config.yaml
image_size: 32
crop_scale_min: 0.8
translate: 0.12
color_jitter: 0.1
depths: [3, 6, 3]
stem: "deep"
nesterov: false
batch_size: 512
final_lr_fraction: 0
warmup_steps: 360
Rows from block 6, named by matrix and row number. Rows with one number belong to one channel. Each number is 128 + 32 x the weight over its row's rms, rounded and kept within 0 to 255. All counts start at 0. Numbers have three digits each. After the name is the row's rms in percent of the matrix's.
# convs0: first 3x3 conv (model.blocks.6.convs.0.weight, 144x144x3x3), inputs 72-89, a 3x3 kernel for each
# convs1: second 3x3 conv (model.blocks.6.convs.1.weight, 144x144x3x3, transposed), outputs 72-89, a 3x3 kernel for each
convs0.86 098:125131150125138132101083113084121152140134118116128179098171133119132121106101106102112116090114149114120115092159134132158167103130129133112133139203152145143129120129120169137092134133129142122139158181202145127116083204143155110139121135190131092103144080083084089069073154090135118119114163121140162139146106112125154180111133123088124118144143132119162113157119136153146116064107092113113097128111117120147113109099118143108063163158117130217128200153137149158139158122113128093088
convs1.86 096:151190187156175157099167203115145121147135109144117138112151098149085135099077104159158166125099111157157154129149188109115162103125170145118107120167131124083131156150121124147119128144113131081143152163164106099121113173088130091097071117147149117134124119151145105145154167075138182084114146129180124164137147177127125158102157087085153082092101137166086077109094072155100136194150134185150119152098151104146128144133147107099185122137083175167110127064061137122096107095118075110148
convs0.87 101:149154131116157084156114157151130118145161194149097138140128097104098136135169155117129133110048102189185148124133107100124111143131125119152097130180152103115098089158123093094087117075076147124128177125159138131106115133118152181156123063153110158086075077134096130121130134138124098187146134152093147148091079105144178159099129112088110142122147094126127124123136148146148156137174147127097145122124150170133140102070091133137131081113128107112152107154098119127172140106142153136145
convs1.87 103:121185133117075138151150153162089096165135100156196180140106115111115117115123117137163159174146168168127196152140118146109098137030121139131133097179156140149143131116133179180119188255163102127156104149071147123114094108151158155091124156094116135122149166133131148152150103115123108142152119125137123141054160099108137119141141117135171150153164130164119123161140149158132162086129147110139131131087115134144156171139175150145103159155123160099118155140144152083109168158113170148078
convs0.88 100:162097112103131146094161126155170119130128117107198130127102120151151138137113152130128166107133152142129096132155140086060097097137121162065061134105159137088127183155134149127124146156120094133164213168142143160134135077129142147137127138144125141107167179111138069131105109124121116099134157142117141135090126115133101120123113120119163138153116096144131092082154160067118120126124125122117121132133121177146106083071075133149151102134108119071148133137123149123145127159209109099112
convs1.88 096:108137091151150210131168124086126085176105168171088136137154137121173164099216192073115103154177111138086160145126109120131116140147088162162162108119111121169109101109114143135098156120049115176160113151143164191142113061123142083077084116148100061153104081141130110101124163125135148108165133143082168085106158060161103074088115076111154171106138115117146109110135131124118066158109096140102152148084178140106115093111119185119075209193134153131119156133145140147123116190160146149166
convs0.89 099:138091148123120112133152111176178166098119141070130113107115072136102095149163103158147160092102110130101099118155120077085101081134151116121140107080125180157114138106103151138138122162121081136095091182124117103113159154153098150194108128165123133137169090131155150115101163117110145169104120087145144122109120137105101121186105135067126181151120108094120107161105138161127133144142092170173133144131137100077156139093128117140161191128106173121155176145163144158131084067126093113135
convs1.89 096:079092106151193135127125068119194189143110120141142163090104118128224139129132115182147223164118121126105179185141093146143081150128085134123146063121108086103076124133110171102149125198105151150158151115124136125143127166156111110176051035133123159140089143180062125120115116111158090106171141156117131142100072112119108099091143156133142120093140131113104110135135093117119136125137141149139119134159154148173133106151170129147150115152148144151183074073161118071060110116144117105139
convs0.90 097:142119136128161152135138127158104048125130053164139110153109153115101193103167176096170146110127111120100136071093122030117144112105121138114107182135103133121133113108131105075132133151138118114129115184097121084109143116143107135188092148143150178183070089152119123148121143098144124125161122152107103089105157165097188116100129112109150139138175119100122160143137115145141154107139113141124101086119127134153160082140130115138120141128144167188182145153188203123128126156133104098154
convs1.90 100:107124111072091145069092106095114140073115081123089122138154150136119130127132151115137120131110097159142144130148157139180188149134089142167125140092112146097166159167190168155187152119138105143070138128094126129058133139121113136140089099137138137104145102147156120095127107203196146115136117098138142127148156213097089169093092087089167082081091132138095108113127117081144121112072143168150108106121125097118100140109131118132111152189105134134099083111122187109078090113096135165107
convs0.91 104:129167113162122113122108144115141115116124117085075109099115127149100169129090145085097118130090162128103068158063107153115117137142097144095146095118130083084084142114100125113139147102183188143176134128122164119109101140142106151119134121151128115100135114072102126121112104112153125104117115076113132166111112086136116133141120131138120119140102132124102098137125118095061114118137149113182146087135131089113145075079116146107128146135141110114138099049121124111094152120090156124110
convs1.91 110:105096133115140113113112138114109154155072118182064128115075124134114101161149138134126176174162142150105113136101119155183119196099119101125136177076079126078063136136098157116079136157115123169118169131099148095083174099142149122130110133108165118131161142133146111131097094156116093152113058148143131143105052118136137195128127137106098140157164178138107129101116115116124100143116124154124099151152134114151120110171094114168062189139124174118162133107157114169131096165166200228180
convs0.92 101:094128116174082115102141098152155069195156121121193157171103111133148179171167157131139140090160137105099137148106082127097117102082085075055156214035100181104121143119114119159141150130143128143094162132141171118176139160134186094134137112088128148154086129173072134158124172159104120133101116167092131106133123131143149116108101176244095107199119159096148147098148126137141136138124148082104147093091130065082124104092136113136150103105107195097115136122145167075135193127114189189074
convs1.92 095:137099159104152108103118144163151082194185129197148133126124095103124120121072089096138125079144137134149200097091120109088078149110125126116143108092055101079067130113117118109125120180157133140105128177095117134114079186150066156104070131154123155138202128154182153155115140124143142165079127132097090140104110139104130131134114180076114137150154148145158119116113116032108096105158133089099155158132117105114114167139141149117139131212160145145131150135143119184157073127135147115111
convs0.93 101:168119143116144137154173134162113127126147116144134118163117146138147123151156152099106124116138136126098128149083106161137142168214135086177158116128175127141174155113125136117132149143097098119120178192116152153141120101137136140155144194135085109118110090107088078122136129150088144127146140130136125119151147108164085151135128145136077097164086139132120104131134120145150100141127106136114097141109123147090146105084118109109133106115104114071117092138086152162137150144172108230143
convs1.93 101:166105118138118071099118134131067123150103156123125128165101209125090211126106201135178136106156114100135154128098113101114132128143128141116121160128114100149085167111129144094148172071171130123142128114150157134116165097144163123198167138189144111150114117131118087108116079128148178142120103156072092070082090125126128116156152132152130119149174143100098152110094124098095144125141135142146071144126068085163096083159072116149046102000070155053097113098106162167102157199145172128124
convs0.94 097:096182098144138133094139153112101108064120109112113109136169157156176137154124102133081111127160136135102106099125106152123084148098107112115126142106132101103139132103085150122065110093081064157103153066106138168124123148114160122089122134174145131121152171144135106118150131119169252155103127059145197142115094066096135107102089115137148112072150138110120087135169177127067046160109122126182186080159123144139132139112089108141092161099108116065040159179198163141132156118118136155139
convs1.94 099:124129124043105114113111091129148181112075141103101103107075105138101153111073073180116116117114175160177175095106116069051092091079119105116100126091087164134158114124112118200110092114128130121184064166117141138138132149154082125093152131166111144133056065118144187198164186123137051118114133098084082143113114134129162149147145158188142150098106157091089112129104145119114141107136183164124161151083148131137152115151058127119110086098093158120140166143096164181158156175152138129119
convs0.95 102:132122124112109198113131126173148170067064102154147113141125129116103141114144140134125127115142113155113112124115096146127130168167142132154208141168240066107196094129134091108045098111131059122186000154127099158154155144147109152081105093136168137124105119105177137139096105108162083077169180118156150147195120081107089049150145158132129094140160122105095129128122131166129158110122130085143135105152111092130113171127122098111045125124059139101085115084085133151129142111118136121121
convs1.95 097:157121157143092127151112102056074139104202174174220194119121120118128137138144142189182163143112136089132115159154135127104053145099135097186215033131215079087132159125107195152133087093112118077069230073000142110107181121112147123114156210165152148151132119148099090176157163120034071075126102133085115156009096132095133099097132120207137201124136135137130154174171157163159124147160160122150167142187130083143120131099128107108119101130092101083087139120150108086105152122098149141150
convs0.96 098:124105189067119105140158140080143214111077141097101135131174109188118098118134151124115146112173176135130145099102066114080149094139077113097131127084070116087120124155135090135142141123102176092116184115169179145156107189155117031137130146112155140123142135141127123143130155084176056121150141117105118209142068181158115107169154099121074080167159123151129137151055101109097169144105156178136126104090150090073102113128075103086091096101108126086149129125188133129080131058084163101108
convs1.96 094:189133132125091073126128124166130174139132156103103093199150159099102099166134100158164114139190091084122203123111172115109109153153067118207159158172122173135144178191112123143126114106137126106159089143108087103078161166094133171219099137142164143167112118168087122136138123129123098152086128138149162138141088109138108139128139139115029136105109075121149142118115091132074096083132175099134147115078137115122211148154182141157140133134135098120161137153195134098087104082146069143160
convs0.97 099:157119136146112105101131123201144052118121084167126130109136118102120138149122124133145107106121120108117094159131133110101146124090111133089164165107183165157218160082094153147148135141140169156101138142123147098111140121117104098142091136151096102109141149094121144081089127153132149135184138142118141112097134123110165115120143141099098158125130143106116166111131148100131144166122099182133123137135128070131091120186166103159160135076148107111163149106164164082102089047082108067120
convs1.97 105:130176108167179114082104107143126139195144105183086124104126117130130128102134097200181157118132110139152138168140138119097072108158132080150134026123152064145126138078146107096143098108149090101132116137138125171116113133134087109091138150162116147130152122106195149141133199139118171106185156161133149144189128079135156028089117146160157168136119116107133078121119125141147127119126182122147149164173123115128106120125173159128145181112148192153130187130146118094116121089104087085112
convs0.98 098:113154107145149107132157140167171103081086111126121130133143094157083101119126154136151126157082035102152145161099134116110129097127119184124177136084135158118118061093178148142115173169149133138134082075077155114109098130086082212192128161116091165110099230108115187132121128130102147140089093095086123116098059038080116095146105117165079120131133148162150149196112130146124164115119119137120095132105105161096121156109103121112134109131111095136144113172137106111132142145168102100098
convs1.98 100:152168127178169116120119089109128147110132138125115112167099070191164087150158114131155101104067130095108111102140103083088104054096117105118103128109080083114110123061076190160092111143250125095126114077086070110137165129109100185198102106105161131082181177095150142056156113148143079116117128110083060122130160153105144099126157143137214150074123088164093141122092111092085141152142156130137087146166131113103112107166143115162153092092090126118143103146139169145167160140141157121138
convs0.99 100:120166155133151112089190059073113165168121152181151099110172108110178150138133166091129142098132106100060149133119136093104166159117131174095144083094158055177132127151133132132062217145082172082155127097168140155111147130208121114154162132132119088104148114104099097123146110078145120099058152109127170162167136121136084125089182157101133160139128169126179147143115162140087142104095120087148123145125109117123132130069121148128087114117119080075171086125139107126142125118106093126093
convs1.99 091:128121120139108113171159146127118050138115117140074193060126095088113159097108085100207129095180128139129201117088104113117138151200139136140123160157212108164133141149101128197095081141149191179144168117151119097141085096118174130163124129162102121119173187115110135115111108143145150134138148133161045132133097146115144092197122108208053142163124095136154160108116155132139159127175124145172125145159122164151054157172096103141085095133083148161142166144131101120065102072135115167120
convs0.100 100:132105136096240094098141119135100100142100103109120089114142125148163149130141127146136120106106180132091156138139137153203166142120145127165238101172252094124183110096152090129095098143066084161114105125153126129142170074138167108150111129083099106098153153083153174111121082149152081108104094091109134089090227087099122124169131162078211181044061207155133057233121054188138080130183135119129195134130140074114170032106154077074205102122127065153123066121121161131093156159078148153138
convs1.100 095:162080108182101180109107147150095110155127115156107087117119121144124167101118123131166130140158105130104133112111133163110134184141158106114102115115148079142162169115103142182114107148125139142118201181053159130087188093121098147096121088113099143130130140172131125135112135073140149110114134117077154144087134173120144110150114089091131076162128127115131066150137076091069017099061074130113121106132124151158111104166187150109199164165173150134085115114127143128155093145151081095124
convs0.101 099:099113151134115105103114157132094107107142114124093083087111129122171118111108099162112116098164132145128114111176147195169120152100147168129123104141128083071068107125122109138098122090137096108143127101089126135101112140069106129158095146130104115061141127137138064098070167106077083096089099113148141129137094105089141128109153159150120120093156145111114108108104119098105140120094110103094151146142102076129141091138147054141146093105092101142109152086086138058091088089099132095131
convs1.101 102:151058145172122083198110099142141126110138120114176173108134135110077103096088133154157124136164127137132108111100118147109137120050101072154142042159126146127085134138152139096129155122133094113162088106120084126095139149176100080147099140149124168146164136108146152130151146107184113103151108106105134116140209160091115177112124124083120149139120154164162180157143147124086105155116158123117107090142149090120117112134165114155161179156069155126142064074125126113112123182196134133177
convs0.102 099:147118144104127144148072097077128143114148104150162123133132082102095132129094085136090110168160139155123126150172137139154074146112073113116084146116094165146122086093165118104143140083135117155142205155117141117109114134078134120131154131110138135163163171179099071074100123118146107117171132106110110095125113127145131155124080134058101141171147172133200140092205157099102097159125095165153147139153117082141160132138141149150088083117143114107157152113104168158157123131148147091169
convs1.102 093:120139135085103101159123108068109117000130100102168173150151156096141099155201098112126169163154124146091115149089141127141123148167133123116132096138116079155141139153121145166130131122158079156165126150168170176114185124170162169207147151083101104146112110123104118087214152116158140116120088092080103132182123154103151074101114135131144157130073115121120127105140100164088074138074151129052157092063134134101094090094131111086131080160163127113101157142091072144155162114172091128120
convs0.103 097:130152098183255063079128058210102137216139123064104080122146163146134133174154173112076146102074119164150139134145099167222156100136089105137140185111071191164151130154172103159193154144149120154124058119106118152180124187135176126112121116080152126172085142182141106151163127141182235179078103054136124111125145095118101116188179110157181092072094081094107077123114144115148127098134113148109106100140142186180152147185113137112135148116108109168153120147122102139136093158162123090091
convs1.103 091:148091066200119095136125128206190167144119122112142128136132186127169167131140200101037126144090063131110161115086089112126107156210133137133107161154134130104156141123138150150153126127117120137144111131160116122145122128123088107127127136167149153167194168198084041068158155144106174127135083103162113094101095125174128195119087100105078047147067088162141133072057087162125116122094092151083114156135118109171150142182141134165092155155132139107147126136122144120126127129131114172135
convs0.104 101:097172094158120145134123132105126111181144132167122120162120104112134183151140132152122141142095147141090183193137113144103188148161103143127159191184110128145171132124122152151150110117110125098126158134026148136100138151182130156078115126121114106148098097089142123118114127120148127208175099133114147124115162111148115141107127085149086135127119191116110131113094069139122138126130107088169111079124109151081126103071134095092165098102101130075116123085067139104114157133133069123140
convs1.104 101:123146061072131140072151118142147091113144117119180122092114081115163136130120167158144165116096132144106135102182133106117161107088148138138074140152046116146140127128137155126149132102207118084107133144155142176128107130164156136064165121072156139080130116119117096122118116174171131190088153184117143129113119118133187143126098104113129148088065099141132129137143130125152090135112055173133076122127089122110119149128147138144109142143163166100129114160160186135164131116125104124089
convs0.105 100:121074144129142155139138146146101133122118096120140150065123125053152150137171155151135143114162161176137104124170111139137155178197152143085067156140090145096099106168114117146122095139080065132169038114101127069136133157126125114059141124139123155114164103120172124147094115160070112129068144162158115084137073122125108110159136107157139173095140178107106175120138138096166143115065100110136070114158136186105077098120085050171115126184084089094115118154095092146132127139178115127172
convs1.105 085:085107109114133123115115119159158149170156091141148102087077102119175203145079137128090150114087114168099166161126142130148150146156088166123100149076078149121067135123134138099117101152136135173143156067105125173143141142090168159155155102135113126127176108066166150117122057077086097115126058142106066180098130104142135152150125125120156139147115072139093125149132107107108111095153179109132147132108123129111115159153086168130064122106128077094112141146110158153129155182109166172103
convs0.106 097:132080142147138130165107144115125098123124114179097106159111093091122117130143155106142134129156112142147089183147158154157119089111098153130130108049074067100072168161180153071181080101168128125105157130115157090079176155207102152239100130180110120138138113117170130175165129098147165149155112114125093135109146115128158080102094119171201182118152101089083120112167148135170115094135079123110045114103107145173175083136146108152097101112108105077116106139090077101139110090130106124090
convs1.106 095:089133129138077127171143172182083131141143095114130111109140159141170128142157216138111076080072050131113094097144116112117102078064072131082084209128085153186120153112129166147118129153136147171137117098107142092132130061141092168150086135137068125074100088094100061114154121122120057087117093149093091096087101080119141204201156121097116100123144126144110142099103172126157147162207158161125092157143106159129126155100104125102120071090096090054111181130151103137065167177097198101111
convs0.107 098:108124132182134149083099113105110119113122162093125140118089123129144108140130120144166108145181174118083149141120128137144079145160104149112140178122126131159147107107092124107152128116140102124128163114137162124193110142125141108117132087131159162147091153181080118160102158151103075137154120131100109125042077135096101130149135139162130171094121155133109122161151081142104155111148152134087122144131167109133152138127185112152188118130123114118169162097148112153136093158137133115125
convs1.107 095:136169106079158077121153126080113088118090056125149142112070108149094121156134144111133123119140146095112088172161140170112149170135150111131119115148124105127089126143127115104133111127068207152146152148090173196163112112111141096104169108120151107115099105014087016000102097055112072076143106066101059108084069062142102133146147170148135129132146126107162178171139157150087135138085125121099102162095086161106113113139093123134042161131088134081074147108083130144137137143179103161114
convs0.108 100:141108124154103159149155145149116163176118186170164170127091105136189152157143168164144120172155084177105102122122110161186094049107063100122146050067180158124101127173173183167205106199185125123111143139166135148160144169140115155148093115145146128110114126118148169135138115139141145148129104149131150098109128094105106087125125122162116082135125133119127135137159082073100105128113103116117094165131122116183100150122125108147112112129114122184105117188118072132136140149188156178114
convs1.108 094:092099134123107131101132131100141109146142152092142148138131167101164143154114144100078129106135127119089185095137136052065084094114198085109162000065153063116179125090141101092082061089126090086118165112118107126150090113129120086128153184120165129130147140131140118119128101117115134189093128131158141070111126133063163079118186132140172146065141142067115107096138119068120127092122143140123167099142116142143123124086088085078117170129130111138178103144134082121135068126152081128142
convs0.109 099:105148134151116077132118108143083099170113106136182193120151126155111123145146142135070062136178142151139108131156115101087100153144096127106157168140178170128100119152182113156141122141189141093110090061119117070138103107100114092114141094082117105153109139181140159115110106099131119157063147170144146142149115173160157153103140134174144104140086069101161134145161172139137163092056113092070141166106150164157122166145122119073119177128097113214175095171151112115120101090105082113103
convs1.109 101:117173120123162117162130134127136207121189148117107118130094120113073086132104134182160143149160138139128095144144164142130109147173133123142108132101089155137092116125133097139138112111156088122157170144167134168132116108184113205169163151157123137140074087075098150143092118096122115122086108124152116131155116112150131068136197153145111151133116121141127131173144121195196255146181144122147160141133104117089149113131122136079021127111139139125120123103084132130101136120133093115127
convs0.110 099:129137135139092127094134131097117069137126124153178153129114141121163143107119125108108121103146098179207127162158127190140180130136114095098113093142070165170130164194149087133111127112112112112107143140127033068116165112147149202123140088123123133110104093099146098089122111115129137138108130081166121109079095122172159145159154118099104107169164137108104130118099139140149111109159110127089074145167123119122126048058036128116147137101070103130103102064091113139145209123145176175154
convs1.110 098:127097135178157166139130158127092122148136193171148152109106107136087142064090105151128134151138125146123146132094127145180163141153096104140193084072161131175151118145166129083046129114117192146077174105094183155099129103134151122159167073143113102127140117171143125144092083066166125120162122143103129185091119077119156118088094144131093107134142162154125094133137126111104116233190169187178130168190180125144139085125137141071089117125153097117166126122127109119152121116164101135196
convs0.111 099:160116135124132148146114116108126131086107078089115125112087178162108124149145131152132116130145154100154155128108150107044115124119125158132114148085056123104079120107103211140111178091141096125158083143176104107129137134151128148098149148132129116175102161227183122176112143125110107092117134152127085130110099170141106082156130132146118072150157091144160189146108128154096116066121128148073095110142134140123138114067076112129114098101131153125107141174147171164158149113146101147131
convs1.111 103:131135158066101118146097124124096084104142130171174158150128150120134128123131142166131146169169139161140144113119135109147171159122131129104107153128118164134075112108153123142159103085074148124124148148142148130132133119143145107074174114116156132087160068030124048011155150098094094027114091078149136101097048069115067109140123091144115082130098078154142137123137164111112230132103131103093081152093099122141115142157083147111092156139136085074076130111131153119111141154186165175123
convs0.112 099:130117090075132095122144172108124078091141094105093101123148154146124178090110104096131159128184122083121091191102136189151172165127173181093111112157127093129156131124108117099101178114087126157122140144120087216097117124088100076109115159136121127166114125153116177121077115103140041082122180103163122106128168091105037068153119110139144109106081112147152119152120089156150112137205093114088171159201156120174099126126107128108107125104131137091098109052074113132095107132149143069118
convs1.112 095:120155141114142138141137103129158152168156122133149068147094150090127099162113195126151105139092100101085141136134190155153104130193150094139175113182131119120143197150118160127136138133131170142194142145130147124170101178111154130112156146127113146165110127151086125107156110147148136180123151106111096121133096125181171189117123096152222120161115120095116103090126123066156059137153145136150150165198189123121092151154200139129095123140123112165118122116097143167142145130124181151098
convs0.113 101:171165141121119132105093133133139119097114112152161138093131089094151132143137084100135124107122141125130152125125137122115153143138108176166094126145154086139130187202108130130153093138130156144090086164108154129116101156113072115130100143161126076070139092054108065123109173160146167136130158162163150123166109085095128081140125109156154160053149131167133104097133126136163139148111134111153124114100069149101096038080032043132126086071099094070054127137109113128142139138139117081142
convs1.113 099:154130111164136093160146088130124065158138141140141127147151095119142085148125173137105120112158104106166128153163108185168094100105096137127115076118122147200111130133148131158134132119078126144143101128171162200145132101158146116181073065152166151152132125145119139131153193115158195140116103094103124144113098108118110199149151136137101108110097172121143125124144171108087094148163113127165114103203142137098184193138107113098087164214138146139088113174122138104178133135112181130107
convs0.114 100:113156138172130103209106136114132143127134077134111089127140098092112083152132146136155123050158141131159112147106124137123137129131153163128139145065128096138137149175112133091099151176145123100138153066093158148134112129124137219134090100167111126096081162145119114153113146136109161116116150151143146088135145124115112125154133168072030144129169117110125138095125168119113122118119109087212120109065087112108098119071108119135103150127136100080079130114138100066135080129134106110144
convs1.114 105:170200152202090182176121160131106113164119097134093155123145142140175194157118197118102086131099041145063092138114115150162194115125099110133125110090160092113125120106136128136132207185185117183169078138158096108132110112141082104086131106148128169117106158157110114170147139120084083120141130140127162130169139147097161132162167116168128118096153120091125130124106095103131088114111103112103106105107086165145123131195209097124154145136130139127139155157137077136133154123151132122131
convs0.115 099:162137111145161091136157146180126120155144056054097104124142137168069085094133142124142146166139103176084131136134106200133105148133121108102113163209122151162132013071154092068114122128182120177136128108100124122146128118129093147206104183116137105153092102132130148095125104134109117126086110137100078151170108107128120132134115134133087118104178151151116137148137140093125133144142143133123130142148141073122097143104097099096103132116092139098114085089115041087136184141126110101138
convs1.115 099:134116085113119104111082101119174112192153160129140087137114097135121190105160216100175112108125115132076116131113085155125145136111136160158134123090082086084174188108158113104134176255107125153155074085081052132146089124130135141112141181148154124129124133153145110127150119184089088095132093168132098114158127138183157127158119112163133192164194090135137120159135119108103088088082113110102155132144131089121146129178137129176113152151103140160099104137131083123160118186169206170114
convs0.116 099:135146166090123107088163120131134148107123134169167136118123149156165141090105130099119136143089099159091086078126058080103103176096097144112109166161123141149113143066083122137088162165072132170086110125116125164165102213146081090161134144128133102128088102142127103171137155095099109108120134131101116100148104125116133121130128085139110120149147117111115138135131106140136085141151100145139117147123124101207136157174093124110099170098160106163095190157143092166101065121163175126158
convs1.116 100:184132127129143159120148083128164162148124175144098172135125131120118093132172127137138114155135146132154135135163145081144123106119168144061118203106129140120123113138148154169127106104142110037112128108164168094101121125126112085115221164155138080091159114113128139110096140138176145150109168111141060200106135183096093091184156117102130163161140159124136107101139184100095092130067102153116090142148156098147149177149123136072161105130105102136169159158133121120161111102122163080074
convs0.117 102:104153133012116157077118149145152163065129120130117109109128126145148164138136109119158158123090111125107125157121114075134142084151132113118128055063108124097115162118064180127098165160093141151115179122121181173138098158139070132134071110135115126148172111103180144171098132089128096108146133140123123114188146112121147107122159086070197204014112187107108086148119096189130087116130107092117111123090097094132095050131185132101157117114098174108083173152139124130126162181170155134216
convs1.117 101:104129139136105125139165138111124136086093106092117108144114109149069115096086143199142138212111178097113074134130117116094135102100125141151117146155103109145148142094112144119139141131083091121105094112117135098130153162210191117170152116140131128158110130105129129154096113083159147148079163152105104122102157142109147089190142116139103143128153178124138116193170115174176219197190134159117197088122162151139085104191125101148108146068128113092115080131161158157144071134175093124170
convs0.118 100:163146115120051106064064132100166141075170104064094095140154132105078141159169140126148156141113121119129167186158122114069110087072147167186100145097156115183164106114114093117108110137122107080136120064147166180136101152080090145081118181138130114127172141088134163138120116114127100069107081122151115101124093147111113176148164121149125178112141149157137112162103105086085088103055141071120096127115107104183047088139148067113115149147113129108098113135110117162167083058132128076074
convs1.118 097:121143053150071045089085097141164111164159189162138131108044105102074205133084189076131102134121099155099125183151144176186159201110163082144156135139173070108110097128145154149149136139073106191161146150022128099049175203154150102180171144155203170123107103105096148102121156092132086080117122134098089097154124131061091162099063076103133163094087097096085098102089084140000053128073118117138100112133157123186136072139170136128192144191149119120087102144183087106129127112112036135108
convs0.119 098:113122117107099077136115137077130109129145157093133148177149130121087135153112103153112159161142098138151108122105107126107091150114097082121131094097174154149166132178182139172127079105114136122146120106126111079107143124119164108116137136110167150196111081108159160123154130092129093137158173123139124158103100139114162208152122126147087121130157120130111128091115103119108085076121123111120104111143123055160154118143145071105151153147105152096151141100131076129166187168179133151157
convs1.119 098:120100131164181187150145100183125091125108072099080085106125067083169110113165135151144171113152162109103111112162136093030105137071111130124100168136158114108092136133136117105085123093171142150096171171148188137135105099088153110129142158146154178128106131102187191207165070115150159140112142134117095159129043084158142110117115129121104122132116122119136174153131136148150114105090089129145109131103098107086072141145150119131161125090109101102135080093085166163148145124094108083097
convs0.120 098:101119106161142126193134149166156160080113166137112170076125133119140150146178185102174170018041137016123195166139121121172155097141175158114068195125085195203170082072150110087192097123113146125125093111091121077116136099155117143174156117099152138138138137164153111098053056149090055106079115167090126077086159172111129178134112141115132134132107084117118140070129159046121152105103143084079115092124184139130078185125130163145094143107058117094085091073153126134122136186113131126118
convs1.120 098:140171117101105104121114135135161204101123157067097123112162103135114112090112095114107138145176219121110136128140102113176127125128172141092031147087096137099094127121114099105139130170119041133130119153153126142130154146107130130124169144127115148093112126163139160193126129105138148171127116105170089162125117122076165163147183155131101056170172157169148152121110150115127171163107145154088140125130063126127112089126039099078158098133152152157125169166126074103121042123106094114082
convs0.121 098:077151122112145117154123098113120099188133129152108157114135163111157254130118138121167122135209171146125134152076093160116152177097113071142125163182172113115126124087136147120111140156132121114109181132148132088094159134133154140100126111156144129157097168086092123138174126125151119156126131137099147081109255124126173152145105133153103114173143136171123132130110169087103125172154155120175162106128115112096078133164082108118122125141193109146100063066064144107136111071062194144139
convs1.121 088:093101092073109069091144095171121134113121125145126097119091118094100016111132137115078077120137139068120073087122121093088120085113120135150134138133118138126113110121104108113119125149135167146089130102119176150112076116076114117112113167126109119125183172108154125081107152133179171140141117090139127105132101076091139153177143141162172101115137150121165170131141101133131147142162157104164117101123144105141129142191160103106114096121122112143135102123107144131152193142147176141094
convs0.122 096:144191159081092186135119102121141125172163133127171115136140118121123127143097141110178135115086123094125115116094166151172163149159143173157177114175168129102109152089115125178160130106111231161145175149165121090141103173157132142161158110114130140144104099109114120115153123110136109067108192127100091108058043096106060121090095084080099097065057114096095098165205144131180102068113122084080188140186121141195140094163079151122097164156112126109121087079174134060125125081150136113145
convs1.122 091:128142170146093115108133089108120103096115119162159131128115121156114242103089141150147137158089074131091131120125157132082120094128107103199173062152179062141100077109153136124147111128099159118057205101065189122159118171131076113140098124178138119107104098120099074095154097132121069140173103134148131171196104115128058101145113135125115070133153127125110170138122136143107105124086085103034079128104149107124183147122166111133128139151107095117089165092139131142136142163133084156103
convs0.123 100:121136131130109091141145153134099111162094079187108110119160172091145147118097133139165137129138080113106154107126091129120105119117126162152072214209101103117101126107165127048141117157193083130117183131130132120148112095107136118124107171119127103142099086105094134135152132101158118052123081111136107112052144148111117168158117135154119081147104109075161146106148096097142114096093128114151097108094148156104142160126118120152103097149142104116157065105154120096091089091117143109114
convs1.123 093:153135117146142156083078149108144143151107210178107166130131111121159149115129201133118164104202134146173158144129129145082112129098044082108175108018102105080076171170115166130094160140123123117108092123091146112136092078136115133127165157195117122107150149101163115075143099121177107144124116163137170174081049088128113134077097117141153174101057106117174136141150177174205198160150114153147105128152133127118127112112102174111013128120089126082084093136132110153124083055135129171118
convs0.124 099:149134151135128089122143140090117145205151148176092162157146121115157099108155106130115143162105161071059123168203147145164162122205174203104138150130112111105051146120084159147089159209094165162162146146180123136191121120122184162104131125099137098092136079139090025119116134121150113113166078126134143117100136151086079105118122098171158101119091119119138102104141116104089072138109144153117090135109147117090097119068096142122087137083094114125076100171097093104116093163093141160097
convs1.124 099:116105103132147067161128112121106155133094087119114099163160119122184106108181092147116095147142084140146105137125143131143121123152111157183171172154131121119074129112156139130107075154137154161116113171182151142137115072070124082104113144097125126138106127133132143179078093119101149069151153139133053143147137235129125156137104061137152117159121149121144147125150139095106104118163182112147161159147196114103116117088101144117203099134035106151130124104059086099114155113089145101091
convs0.125 102:141109135121151083081172107114133152124081137126100158137136144144047124117137165110106148112109138131157155113101181120129085133128100132132104203169149152124106122093199145147178136119167161175117137123145096122153103096125119108134161088104145143142102095126126137112134104155125146162140109125114155106180161061123138159103142181159113149108160143089138169145114177174127173129119122105112149109097167107122094113152144141121091141154180111087112145153198110142179099061077083154112
convs1.125 102:132167175144170107074136162145130102153145140102159142127066083154085088085131082184145117156134169077133127107141185119140130153089161130098094109095129132165196121153083145071136104126108134103105157148125133159145127119113114149164147107116132148086131139056151159103162112103157074109150150110118110165080121090103205141182142145166129052130139166123148070180145117121103190159096184162095146193174180163136119164228000162184117175067070165065109135119110189157092189172069151122069
convs0.126 097:159119113160162153161096134098077168075053130143112177123127142090217098110121153086067114124125100147189141145124127119114134094114132164132160150064123153185150074124153110127156143122149078114106140134098128148138135117151175194190129158159101083115135080112114081131147116137153105095166119131089129159136162142085158160140157154069134125153132136101126124156112100168196155146151160120145120148129159114096136077096117130175178121123126198171148126100128127156115125072109151159083
convs1.126 095:175097128125214108149175106106082101042045085097101137102067134143122162118079101114138137147125205130115117126126108121112079112115139095166079146119093154171126095146171097094130149124116176163174139154121084093178120092095122141088112125117112101099138115095093184150114178138142118158125190116158146186119137144129108132182145172093084087163133142108090101108104094159131146090088149160095109127164124124124149135123125143140180108114029142109140119124126137134121088154110205174188
convs0.127 100:137178179189082107108163121102142170150157115141098134086111143151127112109095107107144178115147123093081098100093084117084135090133085118096106160124132155118119111142162163107150166059132080089156151118145139127145132213169117173127129153152137178157108206143175215141106196171137109118178138113098112121129172123150147144111138192122127166086110088129140099139143151195146211061057179092121158145106152027096088214079122144136154181189161181130109157133119132145163155144109091127084
convs1.127 093:189153122172164062137177145142126150123142082060118107107090116075092125109102103137110114151107109141136112100204193105122168112142179105155115110157148131127110130135140095127095123137107065128151162159149142111129080118130068078117116126093150176133186107135118098093179162126162116127151196151145148144141117137092151166165152125134129087081106125132112126114180151089107082093117089127127090162140131107125151114135124114082176148137068152128104129138163055064119135130110103061053